Rows from block 4, named by matrix and row number. Rows with one number belong to one channel. Each number is 500 + 40 x the weight over its row's rms, rounded and kept within 0 to 999. All counts start at 0. Numbers have three digits each. After the name is the row's rms in percent of the matrix's.
# convs1: first pointwise conv (model.enc.1.1.convs.1.weight, 64x64x1x1), inputs 0-63
# convs3: second pointwise conv (model.enc.1.1.convs.3.weight, 64x64x1x1, transposed), outputs 0-63
convs1.0 116:489496485511462487472463444352521488463531550501506523515534449499540457444516586488455532497522442531483507462478425529464445454459563512546440529533481550552521491488486521526498456498553500
convs3.0 108:597502553422526511494495494527464515408488483525510500504504493493579437513461536520516481526503431496483536514467503469567518492499452507506510519560589535512480515641487459510545531535523499
convs1.1 092:513537619507464491562515471517466510523558504475461526503555453505512428457447438463536513495448531512533500444535467542465525542500495529482493590501465490495401530530472458484558503543458451
convs3.1 088:545418509479473503491525440544499471480495449520554541453511442540563437485457483556527466550531509578465537501458432520583529522474441496483511470456586542489461479519570521498515473462512526
convs1.2 109:546498454462559517581409543456490517494554460521530480501477464481485538479477452532449515495515448536508539455523522617586481458500505512570463484453522544554540537461542471474519504459488482
convs3.2 119:469483557444471458548519476532482521443502545518517556523547521476467488499493482483472501476499505472426369523529525513518465475552461523447592492475501505539536537436532579518552440468443508
convs1.3 108:514500510498394542519504524509419503491575500476510494559469529525490443473491512534487463545495497540494485456532467448485474497617514523587483457489592481536563470539547501556558506521487478
convs3.3 105:538535523568504420503561483464541542562529503497589482464521443518517559576521463519491508462486488478527478533488552554554481444586554513466527436407485489524532452467494486492523492515469490
convs1.4 114:529444497509476466514431481539486497570489498508506484555424496527501558442497506440522528461521545595515541532503534561540520478423473474608449461512471570497525474504544485472542485445464510
convs3.4 103:531508551511478395528584486499510442491501527511467521495493530492424377422491476488512505553471546515488483471523496509516506556489504505553556522493552513439570558464507541486558501519529442
convs1.5 112:519553479472446501509545546515484494501559505480467581494455480521472467520506480488514493461519594526515412466501516344591479492510512544465563521492539457490456518480491475512526521551500487
convs3.5 115:482525481608492464499549479538543495552439528496494457438422608536524440443486537510474415513479541499514437460496470427442500485535494474480530498506515492527478459468447531501454464506477501
convs1.6 092:496490501497504475513525529452498492540514549548462470508517481513494503541486522499524494488529462472458478511495526487433540482526614484534584426534400472496479568489478542532568474553379540
convs3.6 116:524521465447567534529462560486492607512491495444438598466503504513518537548553466520507501416503481492494563449544533469482521416511503492464478521538506498561543474523504455521489507494413525
convs1.7 109:503486490487548562516530482481523492487526526480433496489367518505392505469515499485557514561508483546511495518441511507541472504586474507432476499437547452549467485504526450512527499583532457
convs3.7 112:506493509548469499576519489449532488475492509513565491549551479494576551518476474524519521480490494492430494531544479503512511485663482519460528465402487523534467537439494522562537475450508488
convs1.8 104:469530524479456483447522514540438490546510565461493452425522490477534502620544543480473493495478438500494563522481549478405440549451556465500513525474541472484503420508534500462550491478518504
convs3.8 097:494504586519576482484513533589506548469498526538466483557508541482507482493513504484512449533510438547401529508528482384471473487561433500469467497519548526547534488455460519548506522472501567
convs1.9 109:517509571547444497467490548527473493510505464510512521602488496485480506522525475511455528421412573474517472587583500460491505438489523567515480507555472504480513496481508585488437506500495577
convs3.9 105:496484436563526516467455486544500552550524529489479492584493506523451543564493435524463503553487521489498522498490460446387507527493482446493456484443544453499564454488437568458451531482480451
convs1.10 089:531515519508515510501583505451495503551515481456501544531485453457515546501408472535539589515450476484477513520577497483522537428418560463464567514456492557500427476442463479480481520508476553
convs3.10 086:453522528469530530490497476527442537467546562496438493545556490445452467479559525471513647489457443525491520536570452508470496494459497597550463511514475496497529485557517479523450505509511488
convs1.11 061:500497559512513472497494493465508510534475468605467544489525481442466525531387523522495469506454455528501512475515479493637503478522566460504589522511504536517483492476475463564491499493409492
convs3.11 097:520470632505510467528480504446490492483501517569510480449418519523467510458446465481450486473446532531493518508545439459426514442481541542533516467505482437532501446504474492428494512571536447
convs1.12 096:419507507486449447558576525461521512517535445467439529474541544490473531496548442491467513466523536458478443505497500523487517525524557607485582516517491505475469567505471477534429557487437470
convs3.12 103:456591545515517475517520449519545476479506436537506497530519529470501510464526567492561507554491467461554453546558460527549585529496494566466459532544587545450561530471477540491464519447493497
convs1.13 087:425534577466439497477489451504505490482466485427453509467478490485475484434566451498516482504497544483566527503537520475499516513400557494429482555521471542552486441526549540405504484527535476
convs3.13 082:498485490548539518532482495460514484492487510500443528570555472503476498513477488441524565476496612429535453434558461577516572461464533472493467500501497445429510568504510548501492526524459428
convs1.14 105:554487456507511545516573519551455493474457628483492454507457465479474500530501485514585487477495528471505449562520492384476510488443497463495551550509493457482451426485485448536510484516532471
convs3.14 117:593500514588544513509449508515472541563487510522428441467511545444477553478488559426487501506442529504441505481503475457496542415503439537488447479486516457548548491524557511505537543549515478
convs1.15 072:483463530519481520526486517547503494536489492458511480512499541553532520487680515465479507520515446533553487490415547506503476508552505411531520478477527525497524475541543471534534489527508400
convs3.15 092:473542550482497557490499466490491516514501480572479523563454558450458505562500419471542422477484388506491498563603547479475545492513550468439519503543498495466506472521453544499453502472507494
convs1.16 102:456511396489520479505492504538535482539527502472478377492445459581507524463519484473524543519516468525575498523562531478498556502468425453498498448479461559496543536477471511475496510405465518
convs3.16 115:480506408451503549518479538465475570504495537416534515571494510466566577555492507564467493447475473445552477458486557457474468443528449412497473560508499519505504489492467487458512486520483450
convs1.17 108:525512533477493402444495578493531477464463456524521511502635474485510475482491558517534441528533519502419495584491442479491480474476510475505438537495495525528539517455493476475558459443466542
convs3.17 104:484488527521514439526474510521517476623517514504512494484420569453475472428504453549452511536480494452551490467541472553455471555571481517526488479476511531462531497373547508470498498518469491
convs1.18 115:566451512573444441452394494539398498495487491530507477530483494483457515488474566460459419501484546582461474494527538576510486505486488516500424499493495492540497536519520426522493487467509479
convs3.18 124:548579501497521442493595545468564514549511560484453550612537544504438550537544428530521490468528489540506512469466536548500469525548487521526525532519485492561502564541512531530499538514482503
convs1.19 104:492529518460475500438486529510487491493484492492542521478521458506570492487456473506524453484517466527455496497560481534447547467395493488456474502534493496517486375422506540359476539519517520
convs3.19 101:500418467530439536491453460567513442545437433490584460436473522471541531484462501501476495496439595503477452505485521489510493473511502507507515473472526504455471508442492454423533417557520487
convs1.20 105:487556482527513449416473510497488505512559489485520510465500481450448591419516425606534503533507517488452453549492504415483476470476558511478448488479487428499519483532524467535529539435528511
convs3.20 101:447581565512514464529491451512463516522471497502502470509471550505462437516521390489437505476451490524513462505550523455450480462568424520480436496478554529480561527438509548495462535441478453
convs1.21 057:525467558487500501495515507479535484512499516652491526548540505500449533501411495530536464527428550482474516485501489472556526468479513563487547490503511491530498537492404498601477483506439551
convs3.21 067:535456627522441474524499485481522453526504504637557436466441547533475502489449473502475490496457523519488473518504459468485522518465511485518518471514502463505463480482473487441518484547605449
convs1.22 110:483531524530546542500489382451537497491440528492461498507506538480488469522481445481500507475489526472531483517512474495511522541486484503430496641397451457494415523432470471485479541478524496
convs3.22 102:527494509560472487499522550468465510507515490499381464460502466528430482511532497470540508469493511486501427505519524494504465476532536500483477612634488480489586498576513436490530501531488509
convs1.23 093:527461518526500496510371495477469506466546506561483512473540514452496532531443545431476463488518550614473507527512514527579561448538533478520522506464458460496485555508414452514484523492477482
convs3.23 106:466509435486483513472531509512502448519541456468493521541589505445515560512492517518555551528537504458495550543463479592562576513459517476503479530459512508507542516479580496535560599452445516
convs1.24 114:563551467571483506527585548511508468528574422503494530491578563526518482459507492458532486525527541444509513568484511458531532537541525485472554511532509438459479486470499513531608473541488454
convs3.24 102:627501525456476554423560475502440534483431447495486482442489523491465449368526447445471528487477548452474495490483523492537467454483488496506506481486517513444489439491489484513492499494450508
convs1.25 114:429518583500552444466446487503497506515522472488489457427511443449451624495528474513510525505519514532479506541506545511428562450510524515504478484473503559472511445486485589486436510448514547
convs3.25 102:553496461516480566547530529471546538496495584485523566577513526508524581589504497504494515475526497460493494466426516576527532545459513485507505505517483490523440572562488519543563415536486511
convs1.26 064:518497572492565498510533476478497509568506458586433504522521503454502523456377517483516474498433408568473503505507477544545513512506540483489520547512484499506485484508451455568553481532413507
convs3.26 095:529515420469525504447524497572523492536485493464455537511507511507534465513540511532496521567590485539547503475455541486576455548527426491489532520492520567453485502498557548563507539414442559
convs1.27 099:465501352485545477517563522544489490520427509465526514469460505537513477589512578520568543462508529459470525521480497506434454551492546501530504522486529501560480501465465483503550459509514569
convs3.27 094:491404466504495560481461559504526494532446461492525508480493486487480544483496568519531527496487550376448543501466528549536496457452566572495457492520517460535492544503497500478478381520530488
convs1.28 094:502549373570517522472478493479509508451534546458494486489541566495480489520525471471475547543496542476474590528519478428509513520505511476428557516545465548477457546551477461482494457495556420
convs3.28 085:468521539450532474473539536542535480531513548507561536597499542552498519577505497578495459510536438516530585520503474511497494545582503567508494516479465535536447500502481491496457529514519613
convs1.29 106:514521474507472447488607516474514511456530477494495477482594433484512554522502515496528439545489462515481511506513440444424432511479437441536419559528507494554455497447502485488575461473487520
convs3.29 111:537442580528516436433484497514539495584461452559477453513461528516463494456504477474462467515484518514559482488531525505476447583532456601526539477524491506523482551404507460452481460500488524
convs1.30 104:485505448502487509508551520500520506565514523484487479540464473571525552494484541498533553584478513499558508515487522462428428483527588527537471466508573471542545499510515514542526506549448632
convs3.30 088:502553508453539515521493492476459523456485504487386521521517499508494438458547466496481530516515489594503498448482496486428504480457387476519546507538526525469527460457443443510476512434430431
convs1.31 115:508463501425491468445514543569427506526530434518558467488488567516585494510492572549494544555499465594530496470507473485457563486555530480522498434514507479506590539510530499537485495458492522
convs3.31 116:442496508510434527559483416497546418490480507500558443513521513456543490535461523507507535524460471506485524496462508528489557482421491487494469456430566522535364559488530461527498496473500461
convs1.32 103:553466457532466602508441525554462517455486503453540419529472468500521458516497476505569522523511497541500497489533487611493425509502434492511501497493558538560512441553519505488495416537483536
convs3.32 120:485516516440445461561479489411472534475495487468514583543562425451552493469544508529511568483554486482424494561554512595497531491530529461504512549465510494452490485514489522546468521439512472
convs1.33 102:489503507476535550490567535431500511543523499494496466467505497481454552452481535529560530530472494476483422553450563512479531441563501536550488497485468471509554581501479345490518494516498515
convs3.33 111:460489454442462540482515464522528482532460440493436546491518501509457398443522428452488485487545481515534560482481591462504523545428557457520508476549495520422476451496501538530449547498469488
convs1.34 093:532489571488491437456482467518485509549546487461504559454470509461440539444527559544506561546488612513424557446488494505515514523503594495515519520513484555508455486514530483516464524415531519
convs3.34 087:450553594480527448437519469547530467465489439535505414530553570519503456540465463492544423551502504507467514602522474483525465476541470546533497570506480511487501452505463545513515477462517511
convs1.35 110:523517486485494518436504553529464525544470464541479585598503444539538531532495534533506418425459541475508530509524502525477515498411574525478520449492457488496519533481543504487555543527499596
convs3.35 109:468523489531508455535532505431507502437480499486554509436464452505558503489523515484529497378483513509471496516509520531490394502613514489481518493465388496506469478491446492544494546511445461
convs1.36 106:458529540406514434508524559486560487519489495539413543453510477547480512479489542525587413435464520506510495540511468491477439451499517510508439522477537505488534481429483485450437496508476570
convs3.36 106:463477430574506496501444462484506478539509450458521462504422530463505526464482530505497503555498484471490460482496467504449579517545446460503465461432503521456469530411554463454509432501587434
convs1.37 109:498513433502521427481497453556491499510435509505471497560466608546517510494507541558492535403556521470528545498455521469502565434548512446507509461517497424432466484494557526553496486504526501
convs3.37 112:501503475509512452526408538439455489491573497483502503484575515505448531547511537488533557512497468468477515510538487566564480540421480518417558486488375446482507489490528529453479509522458474
convs1.38 109:482516557495493463464501515518490512483532518420496428452470434459458485507492487534578495526586521561493482517559534501466508474477518515508480510519534571474497392481548560375515483468502499
convs3.38 099:493484504507448474465462472538470414565435412481529420449462515478477488467469480481475492549467480560471455562455501434472488549447503576537553514502508490453517489482496448437494503508576509
convs1.39 116:457541517522535501503505576555444508491533501501490506520505554403488543483508438561414501450463544390484430558550514404500506493501499546473502489508478484482501530523546489518428522508534500
convs3.39 104:540547537441531481480591547508548472501480437489522521480455491562591517470494623529543443519530490516520540538449484526547539478456517506523541544517514499543463528539482474494539548525515570
convs1.40 081:469557547436524520527556562493539503548511533550462487501455501529499521465444475571503553507434467448518506462529514446488492488485535490497610443520522503516503444532522511549509542563390523
convs3.40 088:478560455401564506548504559475520563456508526449457570568518481520505504523556453502512533471588494515529543462437526500498496459537460492500528567538503542513527499539483534535481523478414545
convs1.41 106:504551490564499502535488540525490496500468503503504474451533437503527498475506571274488463479521485489512459505486522516464467576497519493495493509517536516492511553538470536495521508507492543
convs3.41 097:436529496519513517498482460508485540530524502427478462497551594581485472449565453443618516472568555492479484526455432569478501489536553500477492439502514491545480456526501504525487480466518475
convs1.42 112:521593567490473467505502489421577510503453450514413510543463474472495450477506490473561408486471529467473529532494488459537457466541518562532439566496498533480436494505485536509541548446510499
convs3.42 105:502540494561438580557491464486584456511518475472561489517545485536525530545482469520477557526520498484517514498440485571507625500569517505503508444430599521490499510479493526507495512488548473
convs1.43 101:479485391532500463479502503487498508505547484456554564482427523542443498480505523499400552459548549476427525488515556517437482520469461497489456448494510558502517539476507540469503505409540441
convs3.43 107:525455420474530489490519501455455517422524530448467480453513511459486462470478448482489495539595595508496491439466497533535444458453486448551517511495435483528500495485572495495551474556462422
convs1.44 097:479426570478472455446538436523537479526488453497479467366490533465407515511528542576454494466516520541454491496535517491465519454516516527526566537516530504474491454499568484517464511489449465
convs3.44 089:521526555485440466549497527523438509501541463518508512577494588552467524464570476450566489490560468484507489516517509488541462450473467589500507488508510507569485494553519604515534419481532505
convs1.45 075:489516535528433534480585421431464507493513437576476501551479492490543542560459483511537450442547504484531474531476525446465510502479548541509510564483505487573481507525554486553603478521501470
convs3.45 075:549536445468516540465454530517527503453401371462501513521547568497529479484526535450570482480567550454492510512498548473496439507504465522469548518481513472512480510454466501498452446439451510
convs1.46 100:522445499515466570498529538493459490458547608473507465491454516490453537490488466537518570532486534497531493516425474500556428549465447528459551431517521457555505524520540445493488403503508464
convs3.46 097:422528490453506554547490482481504521496545560526514580585502497512504509484459447484499478514525499441480497480523488515494570619472606459451556552523510513505470538514504554524476557490523553
convs1.47 091:553476527523517526506522505484478506506517463485477572564484475447521510558406474510515567515458459476467496513628454523541521434484572491471560492470480562522436481423477502478477506540467486
convs3.47 082:555464484551456479492506509470528454539451462514544470468421512539549526524432502522507365492568516457503495473413535467539495563514482399482526507487518520492444538488505487529541492482517522
convs1.48 101:416473494405455475499512460570464499498489500491459493431482540537442492512533567514506529541530588518479506431503542511487491524548558585543570470504498475499504570516510493559507503495424479
convs3.48 067:481550542495496563520509490489481522464470492501445501609537527461474462509519480453529515485508438500561493522598542522485538439460483613528486505522455526455564459524495521518463499431456442
convs1.49 107:474456437431505540521578505513469505504472494418525466519425556564504528608535507546502546507538485471528544555532502475436435534479473497490551486456550535487458532450506542444482497521469501
convs3.49 122:446470418571557456461460442571472555462539530395523498499485553474489494504527489498496481512497509469486474445569443445475448504569508414414512521511512493505522460522468470505515489512470500
convs1.50 109:483466511560544478542462400448583517514477532515493521520532486537430475473526549493511539542528588483428523506442469514523519501481525555517505577454496483572433476439428506491510468507479491
convs3.50 092:557484517504471473525477417513538498497466490533590492496521520493532469544491515426490470533489473564515428544529543543512437525496495540530541373425562449489477550478521494495459492464552474
convs1.51 112:477462542446502442491521468548486502518523477491499569423523620515438515487473478501445530386510560482507497497527501505538492523532518543503573442480516460455484558496514510531415505460523466
convs3.51 091:465449465534577530522453450564470546554528526503478508427459473458539481449508482521426522516434531568497508440505487423411470474478494449482498470512535470485521439499496489431525457542478465
convs1.52 091:578496509548531468484528519459557506460470499460491562537559494433467510512500489465473534521446577454447559478538468430555462530545601490545453537509483521523439532499494480512463519477566462
convs3.52 104:498485556506504467493532507501552425551468478515534502552514554560518488530445491519529448558572499489521536570426469581509557554517496531551591521498508505559417503507522494502500466472556543
convs1.53 072:538502517503484454446516466549463507516507469580444511596513510431519525510386490490521506503497485584449492458498482513446561531511556499471529488491438476479413533478495521556485463507425514
convs3.53 095:519519543480516517553435519472476535510575524533508532494551431438475529527504468470533545467439505489522565538555524590464561475464549502488515509560506453508548558500533458441448547561527455
convs1.54 101:504480544473513478435502463477468494552625450445471589504380555554486479470516456526531562509488532551494481459497426486535526548509522516486507477493530494469477510499484504538426530481499525
convs3.54 072:484479440542546492522500487552543564535516565424500499449428444529499475482498512550471579459468529485558581463476538530451576486508508507525510454486581476525524489470514495458468579521457526
convs1.55 104:485501481566526489524484494519509515443468491465538448447517451449517475529502528410425471454518429479443464482535490565401467629501505498441493462500521420495492529498503517511510528509503487
convs3.55 115:440467552516503569529458468448484480554489464482484481480513526544526461457537453427594494442558565477459481527460486520460536500473546570559501481484540425483460482536449510459488466503550449
convs1.56 106:511521559464466483456525509472495519540480445497508540576521446548511509513457520499540496466547522502503460477582488499445508510371533535458515508464439491455366522447512486493481529493496549
convs3.56 091:445540531495547483532507503534435583509563565481454494538549481516435493510547564484496633503496427489514539496537484535478500531471512522497439496548492503528538528547546426554477535510520503
convs1.57 083:520500452471475500506448535513490509470513463540632529559479549504548464495478512504457470475552454533463513486480491516450474485496443454487482483501520533499457507547475504523539518475660430
convs3.57 109:508541523455525539505464591509530478499463499499499528507462493501534564551480525510480470430434592487533464532549523443481519412541509582498548513510497456526506490461426517419476479568489540
convs1.58 096:524510460531435479527476510478444495473491521434476468533488525463431498499556496468548461492500558424553449465512562463488523591470497615438545474509514495492512466555540492448522473555504453
convs3.58 090:504492497537545532518492475476502494453466497449464469483522482456515492497458466419477518489448621449490439458474478587480527406491498512537503503470498441484535505449502481502538505523441382
convs1.59 114:473486520396445500565523585517487497451485502483507514445463499476533556515543565538422511582507515532507539505484548500523480518546566520490504494485536541543481448447578486511579480542511456
convs3.59 100:516455462489549567487520477489528533410511436479473493528497510460538436433470530503496451553461558496488478462496507480455464495384523497512550566465382517515491489495490473498462472518512434
convs1.60 106:469554574480461521550475558506444529548520485482452495484479479463519520515517430513529440510469481549529402483531477519486379517563528499474482506493579520444504421493504548507494564485511477
convs3.60 097:498429487568465480538520490512504471567519452485498491483516493518491480420518494513525557474526478460454525451479440523492638453568515520451500470455538487590537540504470518453508470438461467
convs1.61 070:553488522519526483466534489481493497595559489499462530489482456487498556501361557544544537522450480524448494488571512480517523472510574498491555489497479516495445505490463474538530483543401556
convs3.61 092:549480459509453515477515528443508450507438441481504513476469538565516493502466477513475374499596532508488447447423547437559476517498468418473532519528530535474460498507484510520569483477489504
convs1.62 056:501456555451498488499509516480522487538524509631486526534516522509446555475413516544513496524403502489478517488492495453554519464508521554518542496500508480553503516502419488608461495519437561
convs3.62 059:460508369469563521490524523527481544488498489380414562548544497491494461523556521511559500525562444495525529474492556523519484480515479515499506530506503533477539538516525530547507514451420523
convs1.63 107:495500509514595493496444439507579495501418468464444545518444516541486531522524532513530502439535500518497584478507443560486537517451476505428509500417509515482445496420476521472444511494513562
convs3.63 099:558501506482504543475472461465529479485459489539551458519492480490581497464492453504461499492455479589463486502548528449451480472477461475539519440379471515511440533448523525537489529423544416